config.toml
model = "masked spectrogram model"
dataset = "babble in 24 made-up languages, each with its own sounds, syllables and stress or tones, from a formant synthesiser"
train_examples = 39062
n_mels = 64
hop_length = 160
input = "log_mel"
win_length = 512
method = "mae"
mask_ratio = 0.5
loss = "mse"
encoder_arch = "vit"
encoder_norm = "layernorm"
encoder_norm_position = "pre"
encoder_activation = "gelu"
encoder_mlp_ratio = 3
encoder_head_dim = 32
encoder_fused_qkv = true
encoder_bias = "none"
encoder_qk_norm = false
encoder_parallel_block = false
encoder_inner_norm = false
encoder_drop_path = 0.05
encoder_patch_size = [16, 8]
encoder_layers = 14
encoder_width = 384
encoder_positions = "learned"
decoder_width = 192
norm_pix_loss = false
decoder_layers = 3
init = "trunc_normal_002"
residual_init = "none"
optimizer = "soap"
beta2 = 0.999
learning_rate = 0.0012
beta1 = 0.95
shampoo_beta = 0.999
eps = 1e-08
precondition_frequency = 32
max_precond_dim = 1024
one_sided = true
adamw_lr_other_params = 0.0022
max_grad_norm = 0.5
gradient_centralization = true
ema_decay = 0.999
max_steps = 9000
batch_size = 128
epochs = 29.5
lr_schedule = "linear"
final_lr_fraction = 0
warmup_steps = 900
weight_decay = 0.4
adamw_weight_decay_other_params = 0.05
Rows from block 6 of the encoder of a small masked spectrogram model, named by matrix and row number. Rows with one number belong to one neuron. Each number is 500 + 40 x the weight over its row's rms, rounded and kept within 0 to 999. All counts start at 0. Numbers have three digits each.
Before each neuron's rows are labels from the 100 clips, of 14976, where the neuron reaches its highest value: "top examples" is what is common among them. Only what is clearly more common there than usual is listed. The data: babble in 24 made-up languages, each with its own sounds, syllables and stress or tones, from a formant synthesiser. In brackets: how many of the 100.
# fc1: MLP up (encoder.blocks.6.mlp.fc1.weight, 1152x384), inputs 320-383
# fc2: MLP down (encoder.blocks.6.mlp.fc2.weight, 384x1152, transposed), outputs 320-383

top examples: /ɝ/ (48); /aɪ/ (30); /oʊ/ (30); /s/ (29)
fc1.447:510465563578498518568485595458466462514535519473563487519456510478524536489475410486478514508490563483510551485470521465438438572469517443570537506471502473519556523420480512458490577513449558
fc2.447:529476450501497528446478474525505490492452487476439497488499488496495479531484542540523516499493491500479491521502447501481534473541546475501471495508461473479484538545519520543525451475516478

top examples: /ç/ (52); /ɔɪ/ (46); /y/ (39)
fc1.726:523469523529494471530462494496494478539519494520488540367546518483462498490498494524540528505495475544523506495415450465488524464558449531509518411470464463507477449443511464477499526510463593
fc2.726:527506499489561453519464563519436467533491463519531509506447525515533548457548456496511494502534455529491511489535506565399513551441580505554523499541505541496471455487507517452490491568530518

top examples: clipping (25)
fc1.636:509570465557491523520508541496503508477498467513451540457414587525481489551479467502473572510475465492458533499495551522502520439516544505500537505580493464426517489509536502462470542551561483
fc2.636:523459511486480463508499481538489514560514537544501480557589419482492535510531562458557409512479484568501507463551431461486537543450492484516463460445512466514556554516440526518504498441476544

top examples: clipping (34)
fc1.80:552489541525566523509483484483471520497500469538514470577432479549466457512542462481503545492455517514501521552466528446593522612481458524485488516542521462499484488506483499485439547562513462
fc2.80:502520472525439546510574527550479565532551522458546519438537546503580511525458557520490465572526462454503486470612515511504470425481468522482460485451496480538497469480484480478580534456440503

top examples: /k/ (47); mains hum (30)
fc1.265:498470477485558498513515568448590518479581517434551526500423467506614513520521498521475464487503543566479514482422457527464422466566541410525541568498550490520535543450486522442541505515499504
fc2.265:511493558488533493516524543484501544494437474526554499477446513501457529483500470531471441469500519538554500510546584524480513495504528483494557522458459521448481431526565524539524500496571497

top examples: /ɝ/ (34); /oʊ/ (33)
fc1.293:469537516432508526469496534509489440479446571425504534511460460442517471511439441544503508546491507532441481550468450455510487480526533458518603588487487515511454500449485470548501494453467515
fc2.293:468495499595506456465573484547583535522572446554515512550492484541519489542477481469520527538578532493459463500476518475499492506429529489449474456528494418430564421477569484445499471563591502

top examples: /ts/ (46)
fc1.697:516488500467448461536526448506473520512451484474481486500523535487489510529545460534488526509576517438488475475423503475477477503455423508557519436479511494466480500585432545478480531532439489
fc2.697:511523500538512513514423549514489448567540531528550520485447481572546529469517571480472487500486476579462507552532516489498525456533583551538518445524463551517463508490489409511558493548551523

top examples: /ts/ (87); /p/ (40)
fc1.650:502572513476577479517523456445461589471420457549534554522511500465549468474488471463468452457447463523584559476558563533488532472439563498501515505469477529531474447469507484519532493518502500
fc2.650:521498497488479503460501559522506490481480520465522423508533525476505458499567507507496446491516538414445495520488462490476510478525533486475588509474591490496532498527475552451515553438456492

top examples: /d/ (55)
fc1.125:480473515523541472535546465460500513509603482450438469436440465546478507545511464559495482534453511490467482528526491543448490491521502415514532538512535417477561456480460434528505499529518488
fc2.125:479487479524481505524561512590491536477413546513490426442550529525481537576511543522496494588535475459493542524399586516554546548513507512522523501507432543543521456550516554507483426483489540

top examples: /k/ (70); prosody: stress on last syllables (49); /k˭/ (36); /oʊ/ (31)
fc1.30:507529548469525508515523513489500495507477509416512502494493493571557588435470471493519527480525521504556578491501410529461482472566458471573510607575517461465472502502534459489571508561449510
fc2.30:484524529518500513515437528517545571458511524491446418514508498496524517511483549454529561532514481563468461489450502487496483524489448486538462512457529500427469511514507513453528505480518497

top examples: reverberation (100)
fc1.455:511560473526518546453569596498514491540481537437504491414512521509536525553517555488541452500495492469549433532499472454417464417456493492486503531479513491551415574549475457505459467517495553
fc2.455:524448485493482474482500527435536477433491482502499485474446521427545467416577471466475503487471519499487442533473435498442550441595574467405551439467548518515501519498516525495436501531521512

top examples: /dʒ/ (55); /a/ (28)
fc1.667:490545506482495466452442478476587493586500515496548499495489504439476493500490517500536530524410492581497528503502575499561554507476493538499437497562485426480471536456514444517515475511470499
fc2.667:499483455524565499455475542513488567432496433513494513499542502548578524425487454526515554419547502566525483487570433511484410519558534493498506508489448456521531506471464541448544451448514472

top examples: /ts/ (41); /z/ (41); /b/ (40)
fc1.138:475524524509485472516530510480516466522566540454499534381567542556537513519472441502547504580482533490541513413547470506479520568481518469499569477579489517492507524552543433525471560533515535
fc2.138:520524562523476531460534490538473421549428505544518514467486560499464453466402499474602480497506515515507462544499484487569451441454455463471485546491522523502485596505535523517563564415457458

top examples: /q/ (49)
fc1.368:490450452455481498534460549411493550564504526482468513580500494523519509406446539479500519489511579555437482520452468463521517498530492552465545527505458518450494505484489505497453504545507435
fc2.368:444530542501509500541524419451456500490512526572492498544452478519494499518560491534419457493512438442489499493554560544531513475453470474535440530489475509514469469499516515497490497425550534

top examples: mains hum (42)
fc1.81:535549546499514537576519579456522544467468439561436613512524570518522469555526449491470528478469428513472548490464554515519519461536556447540503527576488435432494481516529486483465496508538514
fc2.81:487461474508491451448454499544451439506548540447541475524528453505487519474505551484540515523503554527520464483525409458470466497470489488481491468456539539541495532512460491454524493477472481

top examples: /w/ (69); voice: deep voice (58); /ɹ/ (40); /aɪ/ (31)
fc1.358:548544475495561558553532561509444498495476545423540486493464485498583558473577514537455504496524525576524503439537474492455410529544525507539549526507485519525464447560488494465484532440510537
fc2.358:441449601479476437489550420498533488559545507502443506521533505547472446573496454598505531475495515424549508505507505457510472512505483488436533485473443427511500525499514515527468527513550396

top examples: prosody: tones (87); voice: child-like voice (67)
fc1.516:504498504445421525527469548508514458474446485474534502454498491516469523496490463416510558521469508547462502548562557500484508479550440517541468499464543444625504530494511515466541559534470486
fc2.516:479485442531543495513456523475437510509550545476531533526428529502513481511528515558459520495492525453506498422438469426497525527470522485563516538539504520438503523497502474465479493455492578

top examples: /æ/ (47)
fc1.77:515461483518518528509449530433500549521492483403479553568517543512480479407373551533549538530515521510451491507513490550485543508474499460463535528455501473420455549537522414530492467500477490
fc2.77:513509459497529510528506505498462531478482542521519514514521515496479505497565450486469491534500538513508548503520525522486504501499499501523450493496512515544473525457509524461419521491468554

top examples: /ç/ (72); /y/ (50); /ɔɪ/ (43); thin (high-pass) (39)
fc1.521:511493429519452531538536597502473475478465560526499527499556511493532425470487528473525445521473595582468436485440539510448533498504521498526501497487541493503484518489530520501541425444494457
fc2.521:462509541514510536493487389534537515503577460470550458475508463506499552455444534537466426453493491481507526519499416532508512468521486516500481477492506487475519434475479440577501487444530513

top examples: /x/ (90); /h/ (41); /u/ (40); /oʊ/ (35)
fc1.401:496543466421573479484501555544424523581523547492475509439489496532560474512524454475496470481496496554434523480452488488465517505524503464584570564521476519549523514537482476472543461513501420
fc2.401:514527453482486517474506455487546444547461491544523496487530559498494561460478466501469439432457492526455494521423512493470518480537567606399501555560492566453491500494528520564480444547524478

top examples: /x/ (38); muffled (low-pass) (33); rumble (32)
fc1.70:556443439434562493462457547451470508495481579480494549499532522484443467531553526488493452500443404518535547471522432447469564545508518561489538447501523522549423490482476488442443510496442535
fc2.70:494494470550497474521513456518538478485562421508513468510458534506502459499481493462563444509493562518500468541484535492491473506471500528553473511465547533450548489537502469482544519508526490

top examples: /t˭/ (69); /ɔ̃/ (46); /t/ (45)
fc1.723:479516499497437442446565562473452502497404451474498554455529505454542539496496470503527504497531491470492461463440505496499486473587481549536511497513568557467468507533501481498476533479471480
fc2.723:445494494513446484536491428560491498431513487513514438545542492471470461553455518481549548642536486495512469463421506544522479486521503559458441439545452516516543489528464478499476533492465460

top examples: reverberation (82); voice: child-like voice (54)
fc1.675:500457494547499546479532511438499456449525543587504548481514507508523488507496498408504556506483487568425457559455521455467411488566528501427560471548492562463510579498542490502426460487478574
fc2.675:469480481479449503568509536457532511552500506432468533503518478466444533577484543444525476546483472487531481402496461524546555538436500500566493493510507463521446463444460485463580492563532483

top examples: /k/ (63); prosody: stress on last syllables (54); /k˭/ (38)
fc1.179:497544537518492483444485465418422510504458485537502539537486560495513485483474549464483544495429479515522472507568579480500548550486506490566509474491594547470505468515505503487477447484447474
fc2.179:544538530512441540521517534500557508557491484434490421500506472484523504495452509451530515465547463577521480478503449549523452498511504559516520485555530512447463521541483436495515559512581552

top examples: /d/ (51)
fc1.222:443518541448464479487489442480459506590484538505454444473463466502490541473463462468516572465443561442507577538557520569576502520465490525488512505449474437490538536481535516543546486481450500
fc2.222:525468493496495488453424502485489547455484486488501534520497469502529502451450453468527565482573534508449472485473519485408467434490456494501446556571474424509452476433536526526427433539549459

top examples: rumble (37)
fc1.177:544520469518603517460511468531534489533485470531568507508514492494462459479570537581494540492478459473535549516550491435498505476511484533477479474459522444516490465521472487555537489494448454
fc2.177:438465517479422499522455548461522435501490513426446451484542476573507545538469510476556456420528554494497576499480500512523465464514525510534480534525518521527554484473493409483449485483560555

top examples: /ç/ (48); /x/ (41)
fc1.570:529486494509568566485518577480463502478426563458515453455478527469468437500560503449564514495531442513540481507547520499500519525446467579492489505533472475439539561579496591447509550531503589
fc2.570:459520515505422563533460478472505507493569498567473567517537498481454551549477509448412543511433569516512489500477496430564474495535549504505466532502525514553419476424471523520522472470446441

top examples: /w/ (36); mains hum (32)
fc1.553:516520479513547501568505543466585498502504555525496523546491514468474497508480498474475505498464536431457561465507508472457480498467534505526511503533496550606507544488431593481453592488478466
fc2.553:496505490534541476475485499501372483474498453486539498481511439517485496501455532548527510493512511529504509563484499518478549493525533512545483453451492432421499518517565442495573447482524511

top examples: mains hum (49)
fc1.152:466551544494512510510514444496452499525580515492461487439477507513465469487519501508539448539468449550456540499519527515418476454406424426456497436518499530506546520520505516524446495550510470
fc2.152:502529541509483489449493573487494521491480458416508473466615475473571507456484425440485598514474528466502522522485461523501477559543596509481444556485497504390510529502486499518533391517547498

top examples: /ç/ (74); voice: child-like voice (59); /ɔɪ/ (32)
fc1.209:477528427509533536517497558477471528460476489558453544417477526494458471511501531453512522477449410485494497556500465537532486537472507574523570541460525545536438463482483508546414430464475550
fc2.209:531557493531492487476506513481540482540445527513523499562521523476485453516508506489537533519510600532508539431544478486476454497549501447467414464582482526488564537541487566503557523518552491

top examples: clipping (100); thin (high-pass) (59)
fc1.618:497537513523473481512447459490468497444524484511482542530486500538385439470504479523488575465505486462458533574493533458536581520586524428503499491469475500472540485481506559483549515472534581
fc2.618:442534456505513500489550509511494478450487476437556510472530442473455421447446512490478458505492473487510479515461537471483455486520542491516478475498510539437527516466454530475475515507530523

top examples: voice: deep voice (65); /o/ (33)
fc1.45:457442395456517485482624489558454480473453547501505484540485448517431499577476449526477478538542497487503513547424602514496495504498429519461536483512483490461567517521492469531422487562474557
fc2.45:521517502488506503493574461545493470490501487514524395486522571496500516556536512568418491567406598463558468487523462543533492526524582505471509554490544467499480492523491485469508533572513514

top examples: reverberation (100)
fc1.737:602484518476528520508468541478489512492556464457519574506515470532426476549450524467483511501498446448511510555549507549507512467516552475436444437522526558484498554476523554493525510516475506
fc2.737:514516430500506489486530515530524477519489488470516475507420477499483505490472517516541501515478503505512534498522503468514481528487511513534506525508542538541459525565525526499477539526507505

top examples: reverberation (100); /ɔɪ/ (41)
fc1.91:467561497540523492504532557561418459476526520457517523446483487585487523498518503473456433465462561461516526464544465483492439452464461456518475531501544547444418486427491530479448471436479498
fc2.91:509502500511487497452478545505520521517502449495500499511531490455500550480473447562536497557467517488482464489565466513445500501540522449491520495510533551493520497520495487478489507514481488

top examples: /w/ (75); clipping (29)
fc1.291:518523464474489544459487503480513446539405560463511522504505487498488487489532493537488460526551530530485483494506562479566481502545494544497556532486534499491492462496496459461467547587546531
fc2.291:515477506508503450478525500506474553439593491586441515548445550539492444481497560504550491470501554507478461539561440536491462439411535407510428486497507415527548493417499527479540473415499447

top examples: voice: deep voice (84); /oʊ/ (31); /o/ (30)
fc1.115:522494454463558426493569455401512446555466520556485534556490509484523509421476595459494469521426487581450449496527569544445533571508452486569512470548573573445491487544487450508472473493476482
fc2.115:522439568516481513445496624504586530523511458512517451432564551487469523557518479516506483465507482460599527496554470499546483506542521467466541487412506450558486486424491498528493548502537532

top examples: /ç/ (69); voice: child-like voice (58); /ɔɪ/ (32)
fc1.563:494505489490456559494490556426532516506469437479423504444514569499491471541552452472565568466513494528500526553529537503472452448551480541576508565530494507483541513525466587473509527526462504
fc2.563:528414478512529525568476508495465482517492599522563541549447455496466556516506526473453433504438527519493514406530435451535531554458499524470468486460498456527473504473524462568482463443489519

top examples: mains hum (55); voice: child-like voice (53)
fc1.260:514519483496489482482454591455480558491497469503410538515470536459489484494520409535526543493524517505486493547567500505543480496557474481557518519484454531441519476479565497548437515496532532
fc2.260:498426511545496495504545490538523394544507520509569478513498489526496498512512607489481430528507473557501579457474481516467489493462490511474499501444578494508548504509458554471531518436507496

top examples: reverberation (100)
fc1.727:544499484515511473578520439506486477444474474452533495534501469491498466469535465568545475408490475471559560514532527510475441507550550457521612577504534524434458519565482469526519482472553490
fc2.727:476567576489476501493519454480496504542521487549503535415478529529441521495495516529445565494490547485498485465475479486467535493453514500518442521456478488527532537443565525535447502545493490

top examples: voice: child-like voice (71); /ç/ (69); /ɔɪ/ (41); /y/ (39)
fc1.113:409490453533487520496474487460499475433504520505470495403497533516515532534548503514453532487426459541474508456450518507521544510503492524534524439467484386529495532536512503526454514493490489
fc2.113:572499471449538440502473508494483522538491530520522491558486453469447463515490492494541430507528559529434484537526475450510494500471459473524481516506455593540517551471460473446505475471495479

top examples: /x/ (43)
fc1.732:523521525490521530508571468477485573545530517531455547461533493535498506442507515525487506482439413512530476476533491492449479496487480488512513597610492455529449484510471502511461588487535476
fc2.732:461528601490436481442505459514502493444519519391468424524538440484464469533462491536515503514482543434482528456518493396499495515511472491560453510457470436541529519513507498524441533478512450

top examples: /w/ (50); mains hum (33)
fc1.192:568561549469483502455481593507495550504457456532458510577406534472494452489556508502522526516517481518497502541517579444484549485551475519551525567487571451492561459470528496562498563530515524
fc2.192:520458459552536529535573530460514536566513499445513563449480478458499521493415474482484480446462494539535522443517449525528469488412572515478493516491444553513459540536506558480491490441464485

top examples: /dʒ/ (46)
fc1.206:473544547517528492423601435469487467526508487527507539470520397492472545490554484558468469534482452433439552504488404525535577501478500566462508475579422473513565479433491474490436500561506479
fc2.206:508534513555507533515517509518536444496562440592490461451507502516471541472523430454521445572561489486496418529493509530514524520487443475502516490468466585443472451526515534541452491531538507

top examples: /ɝ/ (30); mains hum (29)
fc1.481:511480545573498518523512570469479447527499452468547500550522532459543546493458440455480504438508532473512553511430513487525424534461558466588495527473502478551518543380473506464476531498518473
fc2.481:494531477478507466476479484526480485499495506491474516488492483524477451509504527558530520530476517515519481522557488486488532480536513507492502488500466469462511501521506506509497477515473522

top examples: mains hum (85)
fc1.674:528564441483538499503488496456521482547520447461556433569566535502442509473473495498468479515494494456535490487513544489477486531548508425461471455486448585525550600497469555506549477490500502
fc2.674:487522501476470462545458472568522505553494482595501456367537472549508591509491456535517476494511469486432479501443447500499480502425504473575460522554488506459443421496509461451498422535575445

top examples: clipping (43); muffled (low-pass) (29)
fc1.315:507564435505478485534462620532467508428557540469524461472520469482539517518545475475468449403491485487496471562594550530543484581496486467581470642574482545515470508504454503548518492562524603
fc2.315:519479544482459487641480466495488521557453527411510517490467472496499528544520518511454511496514445505454437492464545434463493475475504478511526496471496531503493532463505553444465575474526493

top examples: clipping (27)
fc1.531:525502500492556467528475487479552492515512536528530466579481469569494516534537479548499494536535423533432547526447546470584467517505502522530499472546528518533502469551489502502457506428482475
fc2.531:480519437505497530467539550541397538483431442502470526405548542466541508451411540462459501448545498500598457524555503529475492536438436476474511505483478477464502517442523478433539484564494517

top examples: clipping (71)
fc1.137:505492544481474522474442515455466495528512482490462491479471473478479514483483493562488521452552510442398557549529499434431446522511438505498582470532503474508416503491538478509548476507548527
fc2.137:528506502502532474496611508519608493457471512564513424473524521546469537513524490531489510458518448510490477455427554602594449483493498469494447501451495544541520511458451449514487473549501455

top examples: rumble (37)
fc1.150:575536484467542506520475498389495518454522473467507535500538504525474498503496451506524479474609452563473558481483477536474487485501461558443602525472468488502464518517554523491426583514479467
fc2.150:468500485524476478497490500506515500525449542523489519490478466463475495467517507515530527530475533466484500526479515535568534508453517452542474458504517511496525492485525484485534483477536503

top examples: /k/ (60); /k˭/ (39)
fc1.445:568482456508583491504550635531553513528513501533471579483443544502537425419489477571481561470499415469524480552521493616505530424500506524491481507471412533515509499483493509452508561446495496
fc2.445:526473551471513513520484502484560587497486432510604536540426504472555462467460520431488447510411504533536573507520504450506525547405486585467559459545471470495567463412562469500547488566473471

top examples: /ts/ (80)
fc1.739:472526515512587468474581520566452497515482492541435491486541536548595526499531489547514506481564430503512430449566494562513484512444535494527515513468498518526530481450555513462477511510489482
fc2.739:535540462487491518519405480549518558519465436559511471588471547576494528468443480559448478517435495504541481514444478484462502498481527492482496499544462495525496508489479507533519472490491523

top examples: /ɝ/ (26)
fc1.248:546506562581592465557444552454510494557501463487534477591542538501541536564466484457514470457516511513472460516445480527480493557406560485502539523545506505514594520415486544504470486539527470
fc2.248:483469413459450536486551462537471551445521529503488509456457467498484525484508499536498557509476492486547516530534502486544516485602485493474524475550449463522412500572500450450523565444477560

top examples: /x/ (41); clipping (25)
fc1.660:568545472480536486538511590426507556535504502503487465523435543508490479540521480527594565464485481494472516486474459459473539480464564503537482483491517481425580563536505483440441572474538494
fc2.660:457390528497495518449455436520444491454505541519513557508555446486472511512508527435363490530558491574505529513560504455570497519523512503522576527519445492531455507398498496541600437506402547

top examples: /ɝ/ (25)
fc1.167:508536515520518470531475545474527507493510511485535484546496450538489505550454508466540539484445547445489517535458509470404497546426540475532526596524556486488489535417477543495452559556563475
fc2.167:514467497507507518527495501527424481525466526538488545454455497487492507475532496602493517481480486543468511506541458509596510449526518530494459444451447459508490499553521450510564509447429514

top examples: /k/ (48); /e/ (37)
fc1.51:478453479506526493573448555452459478508542486516558502486471458523535541568479535468505541485435475509516502521465532464515479552461606571509527506509583588506504553509416503526466451510489492
fc2.51:569598494502540519445474460548479509437471497407452507486512517454435452490487463507506540438606555495517490498531471467481508438539370490494509451556437487539498527479592506445507486510512501

top examples: /k/ (66); /h/ (48); /p/ (45)
fc1.187:551497408588533535565460571433512524493415560437522503539503507477492501477459533519534547462543488479493513464399462464475553483539440545522516511595547507491391502528494436531483441471493465
fc2.187:491554508439506509540469569524517509509439565549492464438541468524524485424523468480519504517538513550523499547451494550516481447515486509456494450503516455494464505499469510415530541525466401

top examples: /dʒ/ (53); voice: deep voice (50)
fc1.121:508436531517475539475547463511482487427468503532406557499513505437457456443484419526530532542474474499504519554509547451515502519479544476504483504529449532505469430484564588472539498459519487
fc2.121:519492494527577491549464531499526492463505500514535470521452511478484515483510496499508497512528506510455471519546495472417532506475535525539493488496503515475448495507497485522508489498490484

top examples: /ǃ/ (30)
fc1.27:560501563578517499489461573433466485531490506409567493527530513504509535504450463475483520475477542568520522489486529445482443568443530472548445527464523521537525572425497473456513507531461530
fc2.27:468499435483506504532525481563500474497546501519439501486473526468483477546529478522523510522485471458479501565476462523459566475553502494474556519569490465512489479538510519516484510468519521

top examples: /ɝ/ (68); prosody: tones (65); /tʃ/ (57); /oʊ/ (44)
fc1.174:533461516503489508539468510502503494475510460453543510522600461444417515506517434523492536432451523468466600510429471460428439540496483480578527552421556515561408550500558474480442474541495496
fc2.174:436523467547555506493483481487406443539453514539462510483388505533543472501513565474502418543480549524472499483567518501497494476477534458521490464522499499419587497503492511480554537519444520

top examples: prosody: tones (60)
fc1.613:477543407559493473537461560484480462489495468517499568461563561445480518516489455475470428490403469438439521545493470561516496519473482553540535479528501456536508482459502506519482491476516461
fc2.613:464475496454549524473526421494493514496547532521469490549451413536473446509494581555526525455564543592480480508523510440500507505563510482519527517443449537469495544542486463485480504479447529

top examples: /t˭/ (53); /t/ (35)
fc1.497:481429478476435524483549551513558521483464489574456517478527510440471484429498520462484550443562450506578495518506562513522485525571519463500527499519494546474437498489469517501491504583492518
fc2.497:494555524512471510581478441533446536443546468560520488529469548499495557537462492486525520525510546524462538454470516558491493506521493494534512520515404482491541511525501451566481482453481459

top examples: /dʒ/ (84)
fc1.342:503502550544523432483632363492526528494595472522511541441541508508478541529538503534473509577509480500454426516528430426506486517495509455451472471531519486508533521492476439519461500529476499
fc2.342:384528443532480529496512515601486494460487474556521492525479488543526465544493472539482466485527453511459527504477545543440534539467513532438465516540394486466533430492541534493452444544499515

top examples: /k/ (54); /k˭/ (40)
fc1.241:541536503441535533466470555466461448520552456411559485504487490521484503509551495491476513522539612472516530528499436514514488443553554471446505501477497541489496450422506525542480519568489558
fc2.241:487477511513507596484512462521542533465443513530515537598486438497533461408458478510506575500434456448477529521492502485486495533459510460509501449503507470487513517521508477457624494426485438

top examples: rumble (30)
fc1.338:524504540491502518505459532422536529512431547486493468470543525477438539480540477460524591543488444523455504483537589507546567471479539467440475499449476469432503505523505470532490497504398526
fc2.338:530461434500493523516476485532460491486515504500481535517463468501546461546487521479435466460533553542551476556463452508481457474515462502536514552509566522537426499517524496514499511480532513

top examples: /ts/ (71); /ɑ̃/ (37); /ð/ (29)
fc1.7:557529538500539464512528469545508502487497352571501510457499470480535497451461532486517489510453443487525505471549566479472543502415485483463479559534502503485514462504516531538553537484504461
fc2.7:546476471456453499514450547493524476532425508494492532569462518509507529462485528481470515505460566558445555492437538523460511500543514533506546530515455512511525491502439525507532493482504494

top examples: /ç/ (82); voice: child-like voice (72); /ɔɪ/ (31)
fc1.492:501543483473452539523460624461544472464462489501492533494404510496460503492599437509486582435539487480446433499558492483475529527509536523511531490514521489520544508594501515594491515503482527
fc2.492:518427488563506481485495461509460517541509517555493489558525477469558492507435549476544463514492461567468547453489522461479468428475513458487514489503507525419480523398507563517522528446508481

top examples: /ts/ (48); clipping (29)
fc1.189:511523429440565485509469557444528589467499538503558606502520543512479525564447471492456504530482494548518505448506463459480489465524521501547472532494532517510465479502506500497486470496424550
fc2.189:495445502514525541530491528523564579432462535521478475526443487492474441480394523475569523503477531478476518546503544544461587518436486481476498474503491544492456515535518543450486518528464517

top examples: voice: child-like voice (91); white noise (31)
fc1.316:512509466557490464499508469533491451491491490448532528482547538489466517437505473453494567491538484489543457460548494500490512467464509470514487557534442546470505479477528464495555559571480475
fc2.316:519413476463549539515507547537567465509448547427495466462462469429481496501517481556502466457499374464524486525479503503543442498477551434478487554508506512555498414513456484505492498427474553

top examples: /d/ (63); muffled (low-pass) (39); /v/ (34)
fc1.33:542555533514516470541547399520434497536504519519478518551401486424526449543520520577531563565478410510514520484514491484487463499511495534569488489543478455486531502537450535507486489489457528
fc2.33:498490546484528550538509500473522416471515521451488501501555471541460447479545480487492579504414528490510482526490553442488568503473471524493523487412515532533498484516531468527556439489533504

top examples: /ǃ/ (53)
fc1.718:505462529513483526516500497579529475539454505522556490464463504493469518559524432567521480520526492395562490506540535550560542483465449502502532549574545481438514498524609525526516485572508524
fc2.718:486514482504542443503488549506501491484545519514543446482470509473510473482447522438519518514404476515469492503505542522499517527525479543500497531510457499543493495507401476425460500440456471

top examples: /ts/ (83); /aʊ/ (47); /p/ (40); clipping (36)
fc1.589:562552456466498494484496490510547417517582526580509471439464497486542472499491506538503522498432497534567461487527500478469539487569559484454543469442547476512394432465472524507505452538490504
fc2.589:485495469545555500474469582504560535521560470472565512562479493425507504472521458443510477415557448515473567492435492583509552551502438501489608580491512501439479509492497470482505510433467508

top examples: mains hum (90); voice: child-like voice (54)
fc1.57:521559548426567545559449515410497450505495502455486512529479540502499472551471524524539544533462510499465490471468445494435495479513508475537539486449486558527530526492525525432479550478478491
fc2.57:498460402606428506493513502571473507449472480522478507463507447482490524480478496432445517417573491513502528555552528482543548491452498553437490519545503431502497502512510474518500463530497514

top examples: /ǃ/ (38)
fc1.88:510474571578490491514532579452492461532477506494580497543477522498576521475487424469484535459498548499523505494475469430493459554462516491565517510476479491508558537374456550519506573516470467
fc2.88:501524450475512506469488483534478506472493488480462521508494503476462474533499515525525519517494501490495501501505488518484512465543524483488518509530475464518470532530524481509491475469486532

top examples: /q/ (29)
fc1.464:522516479482443487481480457509535469463450559503526490493482573516529503466534505544433503533464518547527471486587553546495555440468492513479438557513538488483472429533491481482495457528505533
fc2.464:552478445493482549537473544458516523468539514457457502517497471518497415464436515491458522476541475572551503514475498481464492534519460542501483516439550473528460514512453503519557471533526513